From a checkpoint of a small contrastive audio-text model: batches of 256.
Rows from block 3 of the audio encoder, named by matrix and row number. Rows with one number belong to one channel. Each number is 500 + 25 x the weight over its row's rms, rounded and kept within 0 to 999. All counts start at 0. Numbers have three digits each. After the name is the row's rms in percent of the matrix's.
# convs1: grouped (4 groups) 3x3 conv (encoder.blocks.3.convs.1.weight, 96x24x3x3), inputs within the group 0-7, a 3x3 kernel for each
# convs2: expand pointwise conv (encoder.blocks.3.convs.2.weight, 192x96x1x1, transposed), outputs 0-95
convs1.16 095:500500500536442500500500463500546500520500434519500500500500437547500423529500500500500544441464535500500551522500466500500500500500500475500500465500500500500425500500500500500500500500500500500500500500533500500500
convs2.16 114:500500500500500500500432500544500500500500467500500525500500475500500500500500500500467500500451470500500522456500500500500500468500500500500463500500469500500500500500500500500500541552536467478437453500531445462500500500468448463521500500500547500500478500515561459500460537500500500500
convs1.17 097:500500500500500500476500429500500500500452500536500500500500500500500500500500500500500500500524500500500500500500500500500500459500470500533500557531500528535500500500500500500500500500500500558500500500566436548547
convs2.17 082:500445500500500500500500500500500500500500500500500500500500500566500500444500500500500500500500500500500500500455500452500500450500500548500419500500555500500531500500500468474500500500500500500500500500500538532530500500500500500500553457500500500500500500500500500500500500500500500580
convs1.18 099:500500500458500548541465500500500500500429500500500500500466566500438541566474500551500500437521500500500500544453468500500500500500500500500500500500500500500457500500500500500500500464465500441466546541445500500461
convs2.18 115:551473500472500500500406500500445480500500530456500500500500500500500500549500479466480500536538500500500500461471500500500500500467500500500563481454465500500500500546500527448500454500490500500468500500500450500516500500500475500500462432500500500500500500500537533500467532500500500500
convs1.19 101:458538524432500529500500500500500500500453500500500446470500545469472500500500500500533500439500500500528500523500478470500500500546500500532500500500519500500467500500534500500500551500466549500470582500436547500453
convs2.19 099:551500500500500467500451500500460500500500500500468500527500500424500500500500500533500458500500500500500500500439500500500500500500500500472500500431500500500500500500500500500500500539500448500500568500500472469500500500466462450500500500500551500500500500500500500526435579500500500500
convs1.20 096:500500500500439500500500500533500500564500500500543500531500500547500500526500500500442500450500500500500545500500500500500500500500500500500438500500500536500465454500500460500500500500500459545500500500544460500548
convs2.20 099:464500500500500500500500500500500500500500500442473549500500457500500500500500500500500500500455460500500500500500500500453500500500500500500471500540500500500500500500500457500557500500500537500556434462500500461554462452462462459500500500500500456476547500500500500500500500500500500500
convs1.21 100:500549500500500563440500500500500500542500500500500500500462500548500500543500500500500500462500535441500500500500500500479500500500500500500500500500500538500468500500500500500500500500467500500500500500500500500534
convs2.21 112:552500458500500417471500500500457500500447500500500500500500470500451500538465500500500500540500500565545532527500500500500541500442529500527500500500500536500500464500500500500500439500446500500500500468500500432463500500500554500500500457500500500500500500457500500581500525500523500552
convs1.22 092:473500521500542534500500500552500500528500500539500500500476500500500500586549558452500500459500500500500500500500500500546500500500500500500500500500461500500470500500457500500500500500500500547500500500500455441500
convs2.22 075:500500500450500500500500500500546415500500500500500500500500543500500500500461500500500547500500500500500500500452500500500500500500500542535500500548500500556458500464500500500444500453500500500500500500500500500500500500458500500500500551500500500500446500456500500500500500500500500500
convs1.23 100:500500500500500500500500500549500500500424466479459500500500500500458467500500500464500500500500544500500500500500500500500473500537500500500500500500500479500500500500500464500500456500500450462500500500500461446468
convs2.23 099:500467500500536436500500500575476500500500500500500500500500456500500413455590500500500500500500454450500533500482500500500500537500500500500465537538455500462500500500500533456500538500500476500534468500500469500500500447500500537500435500500549533500500432500532500500500500500536500464
convs1.24 099:500462500500500500500500500500500500500500500500532535500500472523500500500500500500553500483453500458500500500535500544500549526536541500500500500463470450500482544500524483500500500500500500500500500533500500533457
convs2.24 102:500548500500463500500500500475500465500535500500500500500466500500471532500500500500553500500559500500440461500500472500500500500500500537500500556500500500500500500456500476500454500500500500500500500500500543500500466439441500500500500500500500500533555537458500500459466500500500500500
convs1.25 102:500500535500533500500500519500500500537481500500538539536500500500500500500500500500471500500571556500500500545500500500500500500562500500500500500500436500500500500500500539500500440411449500500500546500500500500500
convs2.25 107:463564545500453500537500531500500500531500500541465534500500480500500500500500500500500545500500500500472528500500500500500500500500466500461500500500500500558565500467500480535447553481500479500537545500500433500500500500500500500500542500469472500500527500500500463500537500500500445500
convs1.26 099:500500500500500500434500500500500533538500500404445459500500500500500500543500500435446477500500500534500500532500500500500500500451500500500500500500500500500451459433500541500500500556500537537500464500500500483500
convs2.26 121:500538542500500528527500470467500500500500537559431500500559500500500500500468500500500537500500545478471500500462500472500500465474500535500520472500541472544531500538477500500500519478555500517535500468500480549500500452500537500500500541500500478500455500500500474500500447500500500500
convs1.27 100:524500500500500500528500500537500500500500527500500500432500500470500500500500500454500500500500551500500500500500500500500500541540500500500500500584500500500500477448500500537500500465474542500564500500500500473500
convs2.27 102:541500534465500500500500500500500450549500469500500500500500500500500534500438546461500535500500500439500500474500500500500447532500500524453536500500500500500500500500500434459500500458500500500500500500500500500500500447500500543500539500453500500500500500445460500450500456500500500500
convs1.28 109:500537500500500500500540527500500500468500500500500500532500552500500500500500500500500500535500500500500473500500500500471500500500500500500500531500500538536565500500500532500500500500500500500500500500500500500500
convs2.28 081:500500500451500559500500444500500468500542500500451500459558500433546449500500500443440500500500500458500500500500500500500500500500500500500500500500500537500500500500469500500500556500500500538500576500500500530500500500500500447553500500500500537500500500500500500500551500500500500500
convs1.29 096:445500500500500500454500473467500500500500478500500500500500500500477500500500500536500500500500500456473500500500500466500482446461463500500500500500500500500500596486475500500500500500500500553500500500500500500500
convs2.29 092:500549500500476500500500563500500500500478442460500500457474567500580500461449500500500500500500500554500456500500453544500500500528500500452456575550500500500500500500500500500500500500539500500457500500500540535500462500461451548500500545500500428500569500500456500470500500500500500500
convs1.30 091:500537500500500500500500500500539500572542544500530500500500500433422500451411456450500500500500500545564577500525500523500534500500500500500480500500500500524542448454500500500500500500500500500500500500500500483500
convs2.30 100:500577500475500500533500446500563550450500500500500457466500578500500500474536548500500500453500500500500500500463500500452500466500500500440500500500538500500500500500500500500500500500536460500500500472500500430500477500500500500500500538500500500500460500500500500500500500500500500528
convs1.31 094:500500500418500500500427500500500470500500500500500500500474500500500542500476500469500500578500445500500442500500500500500500500500500500500500500500500500500500500461540557500500500500500500500500500500500500500500
convs2.31 122:539500563500500500524463500500500456543454500500500500500500478500474500500500477500480500500445500559500500500500500500525478500500537500500546474500468456571500500500470470500466557475500500500467482526535463500483539500500520500500500500484500444538500500500500500473542500500500500500
convs1.32 103:500451550500461557500448500500458500500500537500500500500500487500536500500500500479529500500543500500500500473500500500500500500500500500500500565500500500500500448500500500538500443500465500466500464500500500500553
convs2.32 125:500500500500526522500467544537500500472427500482527500500458429500500500500532451500500500533500500524500500500500540558518500500462500500500500500500460479519500500500479426447543500500500500500500500500500500500466500544573500500540500500500500500524449500475500465500535500500500550535
convs1.33 096:500500472500500500500535500500455441500500500500500500500500500500500500500500544500500500500500500500500500554500465500500500500539500500500500500500500500500500500541500556500500500442500500485500500500500500500500
convs2.33 095:529500500500500500500462500447500473500500500500500500500500500549500455480467500459500500500571500459500500500500461500500500500500500500500565500500500500500500525530533500500500536500547500500500500462500500407500473452469500550500500500500465500500500500500500500500500550485500500500
convs1.34 105:500500500500500500500500521500500500500470500466500500500500500524500500538500500532500524443453500447427500500500500500500461500471500500500500500500500500500500500439500465453500500500500500500500528500465500500500
convs2.34 079:500500586500465500500500500500445500500536458500500500500500500446545500530459500500500500500500461500500500500524500500500560532500500500450500500500500500500429500500500500500500500500500500500528500500470537538500465500500500500500500500500550539438574500457500457500500500500500552464
convs1.35 103:500468500500534500500533483500500500500473500440447458500469500532500500464500475500548500500500500500559532500500500500500500500500500500500500500500500500500438444469477438450424500500500500539500500500473548569500
convs2.35 099:521500531500471500541541500447449500500500577500500500500500532500500500500500500500553535500500451500500500500500463439500555500500526500500500500500531500500537500500500500500500500500523500559533485500500534500500550500476500535500500540500434500500500500462471453463548500500539500555
convs1.36 102:500482500462500500500537500500527500500500500500500500500500500500500500500500535526500500500473500500500500456527500500500500530500500500500500500544500500500567465467500481500472500479427500500500500500478500500500
convs2.36 081:500500483569500500500500500500500500500563500500500500500500542500500561500544462500500500500500538524500500500500500500433500538500500500444500500500500500500500500500500500500500500500547439500500500500432533463595500500534500500500500500472500500500500538500500500500500433500500500446
convs1.37 098:500500500500500500470500500500448500500500500447468500557576563500500500500550566500500453500441422500500500472448500500469500500476500500500500531500500500500500500500500500500465539500500500470500500500500500500540
convs2.37 090:500548500500500539500500500500500500500500500500500500468530500433500500500500500500479446454500500500500559500500500445500500500500500500500571443500459500500500500500453500500500463546500566562500500469500500500500500500500500500500500533500500500500531500500500500500500500529500500452
convs1.38 102:500500500500522500468543500500529500500526500500500530468445473500500500500465500538500469500500500546500500500544544500530500460545560560500500569561540500516500534500453500500500500500470478500500500500500429430457
convs2.38 097:500500500500500500500553547455538500500500500500500500529500536500500547468500500500533533500500500551516500562500563500500500475500500500500500500437500500500500500500500454500500500451500500500500500500500500544500500500548437456500540500442500500500463500500500500500500521500500565500
convs1.39 100:500500500500500500500500500535500500525533500500442459500430500500500500550560555500500500500500500500500500543550558500500500460442465450500500500462500540555528500500500500500500469500447500542500500500500465447464
convs2.39 111:500468500443500500500500500459480500545500471500500500568500500500476446500500500500500500500442545457500500500500500554500500500534500500500500500500500500500500500500500500500448567500529500500500500530500465500500581500500547533560500500533500500500500455500526500473539461500500500500
convs1.40 108:456500500460453457475500500500500500463500500468500500500500500454500500436500500500500500500530500532559546500523521500500500500500527500500500500500500500500534500537500500559527500531529552531535500545500500500459
convs2.40 083:500500500548437500500500500427543500500547555558500500500500471500500549500500500500500500500500500540500500500500531464500500500500437544457500500500500500460500500500554500450500500500500500454500478500500565539552500500500500500500451500500500500470500500500500452500500500558500535500
convs1.41 104:455478432500500463423451457500500500457500433500500444500531500500500500459500500500524500533500500500500500500500500500500500500500529466463482437451500479454448500542539500541544500528500500500500500500500519500500
convs2.41 091:458500538546500500466540500500500500500500527500500500500565500500500500500555500500467500500500539500500454500500500500500500500456390500500500456500500500532447458500500500500500500500551537500500500500500500500500500500500538500454459500500500500464500500500500500452500500536500500500
convs1.42 102:500500500500532500500500542530500500463500465500500500500500500500500576535500540500500500428422449453500500500500500500500500500500500500479500477500500500500500500500479500437500500500472466500453474500500500467500
convs2.42 076:500500500500500500500500500470500455500500438500500500500500500500500460500500441500500500575500500500500500500456500432555532500500500500500500500500549500500500500500500500500500500437500500500500500500557585539500500500500500500500500451500500551436500500447500500500500500500500500500
convs1.43 093:466500500457500500500500500500500500460500500500500543500500500500500500500500500500500571542470500441447500520500500500500500460442463500500500500500440500500500553500500500463500462463427500500500500500547545500555
convs2.43 100:500500500500500500500500500500542500459453500500500500500500534466500500500500500462500500451500449500500500500426434500500449500500500500500500500500500455556500500500500465500459500458500500500500500500500449500500432500500500500500500500457500500500551500500456500546500500500500500500
convs1.44 092:500500500500500500500500500546500500500500500500500466555500500500500500473448461419424500500441500500453532500500500500500500500500500500500500480468500500500500500500500500500500527500500500452500500533541446477500
convs2.44 092:500500500500500500500500500500500455500423472554500500500500541500500566500450500500500500482500500500500500500474500457500528500500500500449500500500500552448500446500535540500500500500500500453500500500500500500552500500500500468500500500444500428465500543500435500500530500500447500500
convs1.45 101:531500524532464500500451452500500500500500500457500536500500500558500500500500473458455457449500529500500537500536530500500500500500528542500500543500500500460465447441500455500500517536500500500500500466500500456500
convs2.45 087:459500530442500500500500500500500500558500500500477500500500500500447500545455478450500581500500500500500479500531439500467500500433537500500500500500500500500534500521500500500500500500500500500540500500500467500500500500500500500500538500443430500500500500500500500465500459470500530500
convs1.46 096:500500454564500500500500500500500500500500500525500463500548500500542500500500500543563500500500454500438500500500458500500500500500500500500500500500500500500444556532500430439500500500527500452500500500500500500500
convs2.46 115:542500500474474500465500553470500438500461500500441500500467500500500500466519500500500500468549500500500500544460500468500500500500500500500500500500500500500500500500500500500435500463500500500500500500500500500453500452500500568500500500552500500500500564462475500535530464500500539500
convs1.47 091:500500500500500500500500500431444430500500500500500500500500459500500500552500500524500500432449500439422500516456462500447457500487500500500451500500500500468500543535500500500500500500500500500500500500500500532500
convs2.47 124:500525500500474500471500500447538463441500500537500500471470500500515467448500500534555500477500500453500500500470459500500500484521524500472500500518531477465500500500500500500473500500550500500530522473466500500500500500500481559500500500500522500526526536466500459500534500500473538500
convs1.48 104:500500500500500500500500452532500500500500472522500459500500453452500500456500500500551500500500540500554540500500500500538500523500500537549500500500500478500500500500462462500500500500500500500479500500474500500478
convs2.48 090:560523500521459500447470500500531500500500500500544560500500500500559500500532500500500500500500500578500462500500500500500500500500500500500500461500455424500500500449464500430531411500500548453500500500500500500500445500461500500500500542537500500548500500530500500500500500533500500438
convs1.49 107:534500532522500500500500500500500500500500500500500500500421434453442500500500500500500500500500500533500500459452500500500500542500500500500529522521500558560543500500534500500500500545579500500500500525500548554543
convs2.49 080:500500500500535552500500500440500500554500500500500500500500500500500500500461500543500463464500500500548415540500500500446500500536500542474500500500500500436500500500500500500500500500500526563500477436500500500446500500500500500500500500500500546453561536463500526537500500540500500500
convs1.50 096:500535500500500500500441440452544500433500500436500529500427451527516500500500500500500500537524500500500500516500500549500500454500431500500500500500500500500500531500555500461500500500453500548538500500500454462452
convs2.50 103:500500500500500500452500541445500500521500500500500500527500500539456500500500530500533500467500543500454464534500431500525500500500533500500500449500500470500500500500500500525472500500527541500465500500500500500549500500551531500500500500500500500538500500500500500500549500471500500500
convs1.51 100:500432500500451500462500500500460500500500500475500536500500449500500472540500500500500500500500500500500500500500445562500451500500500463500537500540564500535500500500500500500500457500500500500500500500528500500500
convs2.51 111:500500500500530500500500471537500533500500500538500554544500500500466500453500500500500457500500500500557571500500500535500532500500473449500500500500467500466500465500541500500500500500500525500443464500500500500500500500550500500572500500500564500500465467500500500543500529500500500500
convs1.52 091:500500466500461453500464460500500500500500500546500535468500500500500500500500456500500500500500500466500500500500459500500500500500470500534500545500500523500500500500483500500576500500500500478500500500500500500476
convs2.52 081:466500560500500543500478500500500500500543500500500500500500542500500531500500500500500500500500500500500500500500500500500450500443500500500500500500442500500500500537560422434500500500500500500500500500500500500500500500571440500500500500500500500500500500554500500500500500575455500500
convs1.53 098:500500480534520500500500500500470500500500500500500500500500500500500547500500554500475455500500500547500500517500500500500500500500500548500500500547500500500500500500500534500559543556547466457453500500500545541500
convs2.53 100:500500542500500475500500474432469500500500500500500500500449500500556500500460453500437468438500500500500500500500500500500453577500500500500500467500500500500531500500500500500500500500500500500500500409567500469500500500500556528500533500500468500500500500466500500500500500500500500500
convs1.54 109:519500500539474500500500500500584542500547540500500500576500500454500500500464476500500500500475475500500459547530500548537500536500465500500516500500500500500500500500541467500500500500500500500500500500500500500500
convs2.54 089:428500500555500500447500500500500500500500530500500500500500500532500500500500500500500559500500472500500500457500500500500500500500451500468500500500527546500500500464500450539500451500544572500500500457500543500500500500500500500500500536453468544500500500500479500545500500557448546500
convs1.55 097:500500500500500500500500558500460500461500500500500500500457500500431500500500500531500500500435500500454500500500500500500500500500500500544500500500500500500447444543471468500445470500447500500500500500500500500500
convs2.55 121:500500500500537500517500500500448527476449500457500500500500500455452438536500500474469500529500500500464564472500500500500500500436500500500462472500500500500500489500456500500500500500500556548500500554442500500500500478529500481500500459500500500500500500449528500463500528470500500500
convs1.56 090:500500500500500472464454459500500500500500500500555500539500554500500500500500500544500560500500500500500500500500500500471427500500500500500526500500500500500500500500500541530500500500500500500500500500500500449500
convs2.56 095:456500568500500560500500472500500500557500500500500533500500500500500500463500455523500500466500445500545500500500562500500403500500463500500500500417500500500544465540537500500560462500500549500500500462500500500500500500500500500500500500500541500500500500500500533500500500515500500500
convs1.57 102:455500500500500500452500500500500500500500500500500500561500500500456435547543550500500500500500469547500500500500478500500500500457500500550500500500500500538500444500500500500500454500549500500500500500500500500500
convs2.57 097:532500531500500500500500555500453500500470500466500500500534500500500446500500500500500500500500500500500539500500453500526553500500500500500461500500476500500500500500439500476500500500463500500529500500500500537540417500558500500500500563500500500500500457500500500500500466500500500500
convs1.58 099:500500473500529500500500470500458500441469500426466500500500500500500500500538500500500500500500466500500473500500500527500542500500500500500500500540500500500462500500500500500531500500500500500452500500500500500500
convs2.58 085:500500500500500500500500500500500500500500500500500500500500500560500500500500500500500500500500500548500500500500500500463500500500500408500500500473500460461500500500500568500500500500500500500500462500500500539500457527440562500440500500500500500500500500500500436500500567551500500500
convs1.59 095:529555543500500500500455481500500500500547539500500500500500500531533500500459500500535500500461449500500500500500500500500500500500534500530500500500500462500468500500500500450500500500500500561546470458500500500446
convs2.59 097:426500464500500500542500543500500500500500500500500500500500477525467460469500500455500551500443500500500500500500500500500500500445455500500500500543531439500500500474500500500500500445543500500500500500500500548500456500500500531500500500500500467500500500500500500500500500462500500564
convs1.60 103:474454483500500500427428500543500500500500500551500500467500534468500500478500500473500500500461500453455500500500500500500500500500500462500500529500537500500462500500500555535500500558500500453500500500449465444450
convs2.60 085:541534500476500500566500500533500500500500556500500500500500500500564500500428500461500500500500500500500551478500500500500500500500500456500500549425500576459500500550571500456547500500500500500500500500538500500500500540545500500500500500500571500500500500500500500500500500500500451500
convs1.61 088:500551536445476500500446500500500500500500500500500500480473500500500545500500500500500500500500451500500405560500500500500500533500500500524526500539500556575500540539556500500461500500500534555500461500500500500500
convs2.61 091:458500500449530500500500500436500500451500500500500500500500473500500500500413500500500500459500465500500442538500500451500500500500500500500500426500500500500500542500500478500500500500500575500466561500500500500500465500500500536500500500500477500500544500500500474500544500467500500500
convs1.62 092:519500500557500500500500500500479500500500500500500500500500500453500500500500500500500500500500500565482500432500500434500500500500500569500500500500500500433462500500500540454500500440481500466500500500500500500500
convs2.62 117:465550500500541500500500500500500545500526466500500557500500459500472469500468500500500500500458500500500500500500455500453500478500500427500500500500466500500477480500500479500529500500528500468461500500500500551500500500500500468500500500500500471500500500500500500462500500465532500500
convs1.63 096:500500500500500473500468500500500500500500527446463520500528474500539500472500500500500500482500459500500500500500500500500452500500456500500500500500500436500500562500527500500444500462500500555538500500462445500455
convs2.63 123:500500434500500470500500500464522484466474550545500500500520479500500473500500554456520500452500468520500458566500500500528500500537500500500456500500500500500500542500500532500481500462589500500500500521500500500550500470500523500500464528500439453500500470500544476500500500464500517500
convs1.64 101:530500500500481500500500500500500500500500500500534500500500500500462500500458500500500500500500500500472500500459500500447500553500560500500465535500500500500500500500458522500465500500434500500500500500500470500500
convs2.64 105:500500500451531500543500500535500500448500500449500500549500554500500454469447500473500543500500500445481500500500500500500500500448500452557500461500466500500527500500500500500529500500452500500500500541500500540475500500500500500500500500500500500500500453500500500500444500500500500529
convs1.65 105:500500500500500500500500500500500500500500500500500500459500500449500500448461500500500500500488500500433415449500460500443500500500500500500500500500500500465465500500484469478472500458500500500500500561500500513500
convs2.65 084:456436500500500388500500500444500500500500500500500500500500540439500500500500411462500500500500500500500500563500525500500568500500500500500500500500500500500500500500500500500500500500500462500500523500542500500500541500500500547500459500500539500437542432500537500500500500500500455500
convs1.66 088:500536500500500500500500500500541500500500500460442500500500500500500500500500500500500544500500500500500500546500500500500448500500500500500500500500500500500500540500561500430500500500461500527548457500500500432500
convs2.66 093:449500500500500500500500500500500500500500500500500500500500500500440500500500500449537559500500478538548500596500500500547500448500554500537500500500444500539500500473500500500500500460500500500500500500500500533547500467500500551500500500500466500500558500500500478500500444500500500500
convs1.67 098:500456500487462441500458438500500500500500500500500534500538500500462500500500500500466500534500500556500500539476500548500500519500500544500456552500500527500500500500448500500500500500500500500500500500500500457500
convs2.67 099:500500500500500500500500525500500500500500478562536546500500552464560500465500500470500500467500538552535529500500500569500500500500500500500500471548500500500587564524450467500500500500500500500500500500500470500500526474500500500500462500500545500585431535500500500451500500500540500468
convs1.68 102:500528537500500500500500500500500467456500500440500500500500500500500500500500500500476500500500500500500500500540534408500500407462500500500500570536500530500500500500500500500500500470458500538500500456500500500500
convs2.68 102:500500500500500455475500500500452500500462500500500500500500453500500500500456443500527500500500528500500500551472500500500545470500500500542500444529500451500500451500458536530500500500500559500536500500500500500500500456500557500500429500500500500500539469500500500550541500500500500543
convs1.69 102:500500429500460500500500462500500500461500500460500500526543500500500500544500500536500458539525500565500500524534500500500500500500450563500500500500500557500500500448447500500500500500500556500500500500500548500500
convs2.69 087:500500535500500500546500500500535466500536500500500500500500500500500548500500500500576500500500500552500545534455500500500500500500500500500422500548500447500547500500500556500500500500500500500500500500500500500500500500500500500500500571563500500543500500500500550429500500500546500500
convs1.70 096:500500500451500500500500500500500500500500500458456500465500500500500565500500500500500500500465500500534500500500500500500500500500500500500533476469500500500500500500500439457500537500500500500500454436500500535500
convs2.70 134:500525500548552500500500500500478500500447500500500446500533500533453479500513480458464500466500460500500460582500460500500476566500500500477500500500500465500500500515461528500500500500531500532562500465500478532543500500500500543500500544500457500470539500500500500500472463463476557500
convs1.71 113:500500500500500442500443449500500500500500500500531523500500500500500500500500546500477500447500500500500500552500500549500532524524529544500500500562500539532541500500500531500500500500500455443500500500500500448500
convs2.71 096:500500572500500535500500500500500500500500458500450500500500546424551500500500500500500500500500500500500500500500500454500500547456500500500500500500500500500500500500500500500442500550500500464462532453500479500500457500500500500500500549447500466500500500544500477500500500500500471500
convs1.72 102:465500452500500500500545500500500472532526500535515500500500500500521500500500500500500525534500500500463500472500450500500525457500500500500453500500500500500500458500500500500500500500500500500500500526500500453461
convs2.72 107:500538554500500500462538559500500500500463500500500470500500528521500500500500500500470500500500564543500500547500500538459500500500500500500500500465500477500539500537500440500538500500500536561500500500555500500546500531464556500527500531454500500456500500500500452500500500538452500500
convs1.73 101:500441500500500500527500500500544550562562500500561500458500500500500500500500537537500545525500500500500449500500500500500500500452500500500500500500500500500526500500500500500466531548500461500500500500500462500500
convs2.73 092:447500500500500500500500500500500500500500444500500500444500500556500500500500500443500500500500500500500500500500500527500500500533500500500533500547500459500500472433500500500500426500500546526500474500500537500500500465500500500500538500527500500528578500442500470500555472500500500500
convs1.74 106:500460531500500500500500500538500500551500500500500445533500500500500500545500500500500500467500500500440500500426500500500549500500500500500500458500459500500500500500500477500529500500500500500500533500440549500460
convs2.74 104:454456500500500451500469500500458448500500500500481500569509500519500500536500500500466500535500500500500447500500554500500547462436500500500500500461500525500500456500500537500500500481525460500500459500500455500544500500500500540500500500500500500468540500562452548500500500500474500500
convs1.75 103:500500500500500500478500500560500465540500471570500500500500500500500458500500500457500500448500500417453456500538500455500500500500500500500500500500500473500500533563500500500500500500500500481500457500500500500500
convs2.75 084:500500500500500546468500429500466554500500500500500552500438500500500500500500500500500500500500500500500500500410500458451500500500500474444440500500500439519500500500470553500500447538500462500500567478500500500500500500500500500500500500500475500500554500436500500500500500500500500572
convs1.76 099:500514500500534500500500527500500500500500500479500500518555547500500500500433451500545500500500531536500500468500452500500500500535500500500500500500500500500500500535552500500500500500451500528536500500500500500500
convs2.76 110:500500500500500459500500500500459500539500500500500500468500500500500500500500500500500500500466500500500546500500500500500500531500500500546500500500471541456500426560500500500500525537450500500500500500525500500500500500500550500560465500561500500500500500558500556500500500500500500450
convs1.77 096:500500470500500450538540500606569500500563500500500500500500500500500500540500452500500553453461500500500500471500500500500500500500441500500500465500500500500543500500500500500534500500500500552452500500460500500397
convs2.77 097:500536500500465500500500522500500500556500500500500500500500548500500500537500500500500500469526500500455500565500500500500500500500500500449500568500500461500469500500500500500458500453500500559500500442532500500500467500467500500500453500500500500546540458500500500450445500500500500500
convs1.78 107:500500543533500554553500500545500500500500500523500434500539500500500500477500500500500531500520500465465500472500450500542500500528500500533568469500555500500563500500500453500500461500500500500500547532500532568500
convs2.78 097:500464500500500500500500500500500500464500434500500500439500500500500532500500500500500500500500500500500500534500500500500549566500500430500500500438540500439500500500500500500567466500500500500500500460500500500500500576500500500455500500540500534500500553438500500500500523500536500500
convs1.79 100:500500558500500500537500500578565500500500500500500427452480500440450500440461500536500500481500500500500500500500500500500545447446475500543500448500446448500451500500500500500561500500548500500500466465500500446500
convs2.79 082:500500468500500500500500500500500500549458500500500500434500478463500540500500500500565500500500568500500438500500500500500500500472500500500500500444469500500500500439561500554541542500500500500500500500500500500500500500500500500500530500500500584500500500500500500500500456500500500500
convs1.80 103:500532500500535500500500500457500500459500500500500500475453446446440436453428427500500500500500454465457500500440467441500500500500500500541500500500480500500500500500500500500500500500529452466449467450457443444464
convs2.80 088:500500500500500500500500445500500500500500500500500500568500553500500500530500500500500500525500500500500459500500500500500500500500500538500534500500471500424500500587500500500500500500451500443500500500500500500500500500500500500500500500500500500456500500500500563500500500500500500500
convs1.81 100:500500556500500500500500500438500500460500500500500531500500500500464476500457500451462436451500441468500500500470500500500500500473474500500500500500500500500542562500500500500500500500500500441500449438463500500500
convs2.81 105:500500500500500457446500500546500551464500537500500544500500500532500500500475500567433500500500456533500500500537500500500500557540500500500471500500500455500455500551500500500500500500500500500544458500500500500548500525500500500500500500500560500500500558582481500500500500500500500500
convs1.82 101:500500500548500538558500500500500500500500500500537500500500468500500500500500500500545574500500540470474487500500500500500555555500551468460471500500500436433466500500500443452500467500500551544541500500500500550515
convs2.82 105:500500552500476500500500500500536500500500500500500500500500536500500500417500500500500500467500451540500500500500500500431500500472500500500459500500559469500500500464500500500554500500500500500500500457500500500500450500453500500500547500500500500500500546500500454500500500532500500455
convs1.83 108:422500519500500500538500543478500459544547500500500470500500455500500500500500535452500500500500538500500500474464468477500500500500530500500429467500500546554500438461400500500500500549500500466500535538500500500500
convs2.83 089:500500500544500547500500547500500500500500500500500529519500500533500500500500500443500500500500564500500500500500521562500500456500500557457500500559500500500500556448500500472500465500500558500500500500536500500538500450500500500534462500531450500500500500500500500500500500500500500460
convs1.84 104:500500536538500530500500534462517500500500500500500500500500500500456500555542500538500539500525500500500500500449500500432500541500500525500538500500500526500500557536553500500500500500500500500500500464500549541534
convs2.84 096:473538500500443500557500500500562500500500500500544538424500540500553500500500500500470500500500465500500500500450500500460500556500500500538500500500500500500500500500500546500500500500450500500500452500500500500440472500500500500500533500500500500500459500500500500465462500500500500478
convs1.85 099:500500500542450533500500500555500500560474500500500500500500500500500455500528472500559500500500500500500554500500500432500500450500500500550500500500500500500533500500500500457500537500500465500444500500453500500453
convs2.85 075:500500500500500500434500500500463500500500500437558465500500500500500500500500500500500500500500500500500500500500500500467500500500500500438544500500500500500500500500500500500500500500500500500500500500439557500500447500385500500500541574474500500500500500500500500500426523500500500500
convs1.86 096:500500500500461500450477520500564500500515472456500500500531543500500500500443447500500500500500500500533500500500500500471500500500500472500500500466500500500500500500500500500461500500500500500548500533500500500500
convs2.86 102:500500500500533466500500500541500470539544536500500548500500500500500500500500500522500500500500500500500500500465528500500500541500500500500500500500500500500500470500500467500500500500500448500500500500550500500500500500500500500500500452556500500473500500548500500548500500500522500500
convs1.87 101:500500500500500500500500500542500500500500500500500523500500550500500536500500500500500500534500500500500533500500500500500500440462500500500500500478500559500500500500500500500462500536532500540500500500500500461500
convs2.87 086:500500500500500500500500500500500432500542544544500500500500500500566500500470500500500500612500553500500500500500500500500500500500500500500500500500500500571500500414500500500500500500455500559500500500543533467500500500500459528500500459500500500500500500500500500500500500500500500500
convs1.88 100:468500500428500570466500561500500500500544500448500500500500500500500500500500500500500500541500500500500466500466552415500500500526526500541500500551500500476478521535500500500500545500500500500500466500500500536528
convs2.88 098:500500500500454500500500500531539500548500500563500534459500500500547500500500500449500500500500500500500500500500522527500500467500454500500441500500541500453500500524440552500544500534500470500452500500500470529500500536447500500500500525500500450500500500500546500529500500500500500500
convs1.89 097:574458456528421500534500500500500442500500500500500500500500500500500432500500500500500500500500500500500500500500500500500500500436500500554500500500539500500500500500500500500500500479500468462500500430500500452500
convs2.89 083:454500500500500571500500500500500544500500500433500574500543500500500549454500500500500500500500500500500500500500500500500457538500500500500468500500479466500500500500500459500500500500500547500500500500500542550500459500500472500500500500500500500500500500500500500541500500500500500560
convs1.90 097:500500500500500500500464500500500500500500500500500500500500500553568500500488561500500533500500518557532500500500500500500460500500500448464460468500500500500500500500469500500456500500500500500500500500500500478500
convs2.90 088:500500500446500500500500500500500438542500500500500550500500500500425559500500531500557500500500500500500500500500500500543557500500500500500500563500430445561500500500500500500445500500500500549500500500500500500500500500500500500500569500500454500500500500500500500500500500500500500500
convs1.91 098:437500500444500541422500500500500500455500500434449500500500500500500440500500500425500500500500500500452500500456500500500500500500500500500463500500500500500468500500500500500469500538559500500500500500500500500500
convs2.91 107:500473500500500500500500500500500500536500545554500459544500500500537500500500500472500453500500500500500477459500532500532500500500500500500500500500459500533500500562455545471464500532534500422500500500500500500535500532530500466531461500449526467500500500500500500500500500500500500500
convs1.92 098:500500500555500500512461500500500500554500500500500500500500500500500468455500500500500500500500500500500500500500500500500500500530552500555500556500534500500500449462500472500500500500500500500500500500500450500500
convs2.92 094:500500500500500500500500463500500500500500500466535500500500500500547500532500500500500500500500500500468473500500500500500555500500500540456462525500500500500500500500536500500500500500500449500544500452546574500500500540500500500462500500500500500434534500500419532500500500529500500500